python train.py --arch="convformer" --model="segmentation model" --dataset="simulated fluorescence microscopy of cells" --train_examples=97500 --image_size=48 --crop_scale_min=1 --horizontal_flip=true --translate=0.06 --num_classes=3 --output_stride=8 --norm="layernorm" --norm_position="pre" --activation="gelu" --parallel_block=false --moe="expert_choice" --drop_path=0.15 --num_experts=8 --moe_every=1 --expert_mlp_ratio=1 --experts_per_token=2 --shared_expert=false --patch_size=[2, 2] --depths=[4, 8, 4] --widths=[96, 192, 384] --kernel_size=7 --residual_init="none" --optimizer="nadamw" --lr=0.001 --beta1=0.9 --beta2=0.999 --eps=1e-10 --grad_clip=1.0 --l1_shrink=0.003 --steps=5100 --batch_size=64 --epochs=3.3 --lr_schedule="step" --warmup_steps=100 --weight_decay=0.4
Rows from block 11 of a small segmentation model, named by matrix and row number. Rows with one number within an expert belong to one neuron, the router's apart. Each number is 500 + 25 x the weight over its row's rms, rounded and kept within 0 to 999. All counts start at 0. Numbers have three digits each.
Before each expert's rows are labels from the 100 images, of 14976, where the router gives the expert most weight on average: "peak at" is the part of the image that holds the peak. Only what is clearly more common there than usual is listed. The data: simulated fluorescence microscopy of cells. In brackets: how many of the 100, against the usual share in percent.
# router: router (model.blocks.11.mlp.router.weight, 8x192), inputs 0-191
# up: expert up (model.blocks.11.mlp.up, 8x192x192), inputs 0-191
# down: expert down (model.blocks.11.mlp.down, 8x192x192, transposed), outputs 0-191

# expert 0
peak at: bottom left (29 vs 11.1)
router.0:484514530515517516481515504480488497499507517487482490507477528518509474486472457518544491537550474516508502550496480475478515475485495533528482526519464521480480493536485521497494545527509485471500525505538512534496480532529443515503502473457492480461493477464479523468523478471479526486466545477459540457479544499473521546525489501489511487486453509475450508495517509510509518483509494461515486492473470463487510496475489540522472495535496521533446533517491534472502506511507521447516542463543452491503450528488538510497510474534510482505520497458523486538493526497474517477
up.0:493503507493500497460472480492550554482490516508502500486502513466494526516483522500499487504451468522537505513510501506500520482497451516520498525531544447525453484503533507501488505475459502505502499452458463499508492506505530503517468471519519501506498515548512504497489455498525514489515484511538495540500508492488561535499511507497491512456499519457517519432479479482497498513515484492516521496525491507464554488503554495485530505483463491528489473495495498491467506487511551439496510543516586496522515475506493442512511532508490499524595483500505494525498469493490501524
down.0:507526481494499501493503483550502465450516488530522487515530533520487501498485512445484465553506549534484496505451500489508596486495482500486521504454508524486490513505502442491455543489515497486498445505505508528477514503506501515531484502504503549490541479489504503474507488494511497480479473490480517498511518550506519507512501505496514456472501528518481497503507482471495493515490492477501524494534463549509504500511535449507483501470454526507500474477489497505513499532452466401485505465547536459498503508504484508502494495482527490487508509479518496502475501469511420504
up.1:481427490501483494510500501503469445495522491479495529504518498498498533484505506503515532489518510489477535495497494509489525534535516486491499506471500500525492509495471505502508497476441493499449458518488476486488533504480513457489489501497485514532493529529532466490459487577538466517500507544540450579502489471515477396506475439525496535511503503490512496503491506510472512536503510490479532498516537513483508481503523506487539471519522475422479514507514506508463458487494495528474518518502524513494454514507501507547498524515493514508505509520496541498491486520536509479
down.1:466509516519527469532490520501493496525473500507453467493490499465499524528483466486438497502476490453512546467484501516500483499518510471553520447552505513506494469488523486510464496510438433517500503483442504480498494503499501502505510482447543474521484506552441466511473540496520467497488526500506505497528484500502537511470528492486494568513519508501498503500467501511489494518510484525528500487508479466551529545483498515505524500542485483482533490519500503504492520513505480494515510511440536522513471501519463469503485470505554520500468465530506551500508496456494528486
up.2:440496512533500489486510463475488539454503493511543518483534485475501532509493478476474519540501502529504502510466509497544479512497481456464500499490527485432491565457499507502501480499480449508510515475510478505421503483500562553467490462496473544529506493502518457548495492436503523469492500543492540499465505512499500445515480532500522495501487505502499508479476488527474494484490455500498507469503501504500570518517511476517491532493503488497527495492499526499489476500495468487496501525493572506481529487574499487506502518498484509502513515501554503504499503506504495499
down.2:505499456550442487483561485594492492493497500522465530487530494528476499530471492535500466461474503461488523488497534499543488491505492504484510501509453502487449512450498445501433506524523497460537489555537524532509540500486553508506501471459533505481495500510543458475502515469483500552529521476499480481517486498502532538487491503500500496501497483519500535511489526500471541539467519499519511499506515526522499547509495501521465500495434479548506506527545500497484498500497490540508530499498499498482522494507503508507493506497478509506503520504503493526471521524506498471
up.3:521479462509496513524485568514571500505534497533500494530521473534508503523498514529507546559503524511437511464532520501500479510475511498467500498490503487465492522475499489490498493485493476466523491510501488513516498471512495500511505512497490513499464492499492459503460499494524478514496493580488492499495504527492485536504521487521568504513538431488498500497524513522517472482483465506522497477493520514513517507513503483465548500502581427497480515529550506493544471506462509509488527467496487457450460502475483537483496501471497502477471463499515540511485470505508506488
down.3:417461505505512477494534517532465477491498514529470483480505500485462474497523452491514495484514506543500556497494464494486500504505497512521488497513574487535490516499430501505458521515472479501469494500501546455541503545436501512507528514506496485488522528461501509469507502526496438516491518470542500526536499520510503462487485494497507523499488577492508484526505475542459530496502520510517493508523509477510474494535523506506465476485500555483500480557512516494498501503461524489487499485456516500530502464490478484499481537509522494508502511458508549503475481486537488508

# expert 1
peak at: bottom centre (34 vs 11.1)
router.1:486474455481483505458508480503506505501475488522505465448541528511472498521492531487484518478499507493478469513481512501490550512508473518479505461523482508481499493494454491529495500524437484449443477538510478499515509496461490472504524505494514495558510489550495517484530468539498475518497522494501477469500480473471465467505501501520492496510565517514472472523536475549492501505511452487520489471549489505536482525502497487524515460452481494485534498527530456517477477499522501490533489507487516529539520511489461540544481516520549511510512521470486526452508486536547522532
up.0:507482559488500499451500550525543490498523500455513510492494478479515509520489532511499423517497500528499496467499480490549501519538503481483563501442472513528516480499500500501498499495494503501502517500511520486503501497477478549499480482509511519502489486548489493481480522496503560516515560510492538501416446504498501520499516487454519503533519482515501501500535535514502499507506459500498457521455460544564489450501479489545502506481499496545505476484477452478543508487493496500499522495514555529523509499520491525493500528508504500464471494502493467465499500500539531484
down.0:501515509480513541502491475501460500533457527502501522505501503509434445500499491500488477583472558492531528477500518519491460497513506500470465491495447508584512546500495501466497514499496517551477502521496496461528524505500501525531523501493471500479528498468499541487503538499476490504502507496494469501437510535499495520500456501527500492549486507465539496463464496471474497478502493474501503510504494464502495499519513503474500468512481503496500454536503515499461483483477498485494434501589497477528509501478543496480495511532496500501523454485502518501496554495496499501
up.1:483497532498492532509472493491503484513500514508485496502483488518530502531472524498470509484477470489552501499540503559546517451471468451529513485496506488542423490508551499457521491497507501507523552464489515536507455484526498522474491475531482510474486541504506502492483516499506525457535502503567530507502497512494480528502484531521496533512466520504506519492458535441572496494495486482492463499483500492489517462476540475471506539489493523544488529496499523536467489536499515487463521500496489508454458495494529498520485522498494504500471498502495538529554504466474471523
down.1:506447503494490498519464491510519498538452550520447498527473499520481538506490481473492490462450499500518499512508460521527503447494503499500561458511497501503479506493507486448476500495528490517518599485498535554499508498501500524504471497527495505474505516503498511508458518429488465486509501509516530487525502554499506482498501560499476529531534501536505513451485511408481489452533536505502498504500498497477547508453515491505493507505496505531484489502474540501500500494513520493509504507456493490479483499503455506502484493550488502498513497473480512526499508480460510497
up.2:524482531470480508529456483466556514535521544477530493539475468494547525503478526526485516493481498508514528451543505522527491470486511476527502503481504454503487493490546517506509483490520509558506537469496487505505488488525512531500468476503511526475447529503546487545480524488520539455517466501516532557474515507495539516493549498494502506501496500500521500455458518441483489477507516538437474508461503530490534478493504522457519548468520485511496517449525502515520513506514513501454500491497501463486488486488505491500483508493484536449474474520478497518502508492458497488
down.2:489446478515483504498464498528496506504510562509520501531497495500528539525470534514501516474492483508494482513492469486540504441486507458506499507519511503482489516477518499483464502501486496499511522487489465501489499502501535525501470468503483502549446500487527498521500499524504494493527481515511507493505481460476502500503523514478502502548553481499556573449469552444492525488515503549515523495516509504500540526543491477461484441495509490502499494499453471526503512503515535497500496511467492497481503498505424480528499465523452557516509441498486468496501472448474536499
up.3:489435465500500491537466528482475517541499474502498525524491510517505502583499538534435560525440479509501483532516500507494488478498485478496503484541459489494504459461503513500503443469495506488535520479486513480502515495501490500534491507527523542505503497505500506544472489494541484487500508469508575527481502498502477537490502526488496508479540487499475505501485543499522478498538507515523431473509509497501506509488497460462509501551476476523515501496459453491572533511501503505487501517526488488468500505491471528502481473504493508480510467494506492454499504488500521441
down.3:470443521491513489496510496503453499501524529500480488479543516466474485417530503462517485488485512517514494512492460450496541470511511504547505518499501489550499508487460519506487499541501481505443504527497509500508502534492477523526473495503499497492546501432510508490505447509490473506471509546498513525488555515477523484493446522533490497483475519513494486485500495474435518468528500534474460511490479544475480468521521527519471469475499512513473483512490550551471486512509534499479486495542522506515503487518517515537527538501457466534525508501496507515479535495535503524

# expert 5
peak at: middle right (38 vs 11.1)
router.5:496469489466501493548482507512489498521483470510541519513468532482529515485504524506472498460473520482506555524486535490529549527452470483513509473546512494548507485519537486487484472485518509538520542511491482490530474499536506518501467470537520528497498515497499465524488478484478498505522475527554540502535502496499474494483474488524469508529538519516479489506468511491512450518505503508507488501490495498461503498464537481497480523443528494512509533448525476493461503551514508515446447534532495485507502516519519465552515493477464527502474532530543546513523457470490516508
up.0:485493471501507527515504499529492500506484482533446499502506487567535515493510419422503505481505498521500498490508499495492453474452500502504497454467500503499487508492487472486503502521502514495487504537483502487506468496537479535477502501503482489482506513486510499446511486502530513502458534519524513488497492524444510524453471518453501505488516473502527496500501511484472502496530502520528499484511516491538511496490454507547463478503539548500530501495447539556503473463503522479498507490499494490484556492502508555537502506594480462449496512497499500468499498499501499441
down.0:464498504470524500461500493526497499498507500488500502498499499524497545503500505503498506472447526497540563503497420517509530502507489477497535504488467497501511512466505502463496469499502500506508506499501486509461560468501500467481483455534504473536501443455465438523506500501520458492485518499502496517501496430521495548477501498536500492515514501525478502524440500489504503543528488503489454524533487521489492485467481502496519517491511463505534528517526536496494491493470553532500496543463496498502496535498437450502495474456489500516502513487503572505533481543470499504
up.1:505521451497512523521483499467491437487459492509522458500500508541511504481490470512500508468571500500495498471500512501454489500489546506494472495487538498497517515504538499499501509485531432500501528563547466520542479491525500515506484506477486497500549446475474512528532545451501529503503542447493432500519473504539479527507492558496480470526465466500491485507502513539500464533502511500467487487432476494501456502512485499481465495523525503491476536488522499487551503497483500506508500489499473493551526517503533474490515489499498498497464471532499503523504504500502521477
down.1:527516498494482508504474488498518504527508518471499491502491484582541502526445519505501473486489514502533485504480515508507475493503507507499499538538497472501497490514499501500501455463505532500480500501426480531472518500559502503510500487510505487516501547472500457506525498495465485494501500501501505469550532427423523518497554492482514501499552471499549509447464504442495539499562512500481502499502540548503508490496496501491535512478509486483533505481486493544491534524521542494480450516510473487487517488493494498515494513502493503532483500500500485514510509507501406491
up.2:529532475512522501502501498509498489469462506463499461539472507538506503422517460503503545482499497485500489452538499515497461498498543525512422508488494509498555538496502504486493509532502475492500507545515507496510474495500501511500504484453486433506499500502496486525517575422520522518467516464486429518512497490540473501524530525498471491499505482475525501507457504500506496526516515527478520483463470461572498511494482514517468525529503544490501514504523465495510503498519507503512477487545500501521552496498551491489512494497508494488487480532497477488505523526525476498
down.2:503512500510485506523490515471497501500506526475494516500495452523504513544463534503498481549466491493491491476499488504549521526462515505509500512519486485500436486495567494485499470489494541502494523482491480504439506516505461500497496481488504516520467550503472467509549483486537473471532481504523511492456504499489543503483529486480523507499498483423482504485457491490476486484543458541478483499476550513499511497532487494509528516487492402490531525490518467516519541543481510485504514519466529493490478543520490527503491477503502523577517490449471506495484506499508485481
up.3:493478547509489459494504498521526485501483494482513510484512473535505475520500496475491519511491512478506525505470476501514558520491500502501516480514521492497433517469508468517470477510510498518501519503485528529479502511479496511514600501489480489515481549494519448507501508473494429498504525444513535515515530577517514527488459511471513479514436497507483509491505497490499493507476489494547476510514501500519505499474499504553519498490502481510557469499529509524478455507415550445501494512430505526495494510497517540503500523498529513501479497460491497515498479495497496534
down.3:429472520498498504520503458533467482525492471575493488483490495522472496487501489504498468495517514542502534508500506523493490501504508479496515494472500507509516546415532506536451485511490490498501499483453562465510497514488506509496468498552493489530508501505505520468439509478485527538501488490496511481500488476535479522488448504509475535541498525533491494473507487514490487505485508495520550491523517475507500508507510512496480517501499547533509465516491577504504510494461500496502520481396515523509494458497506493507495466511483494505451535492501494558512477518516476501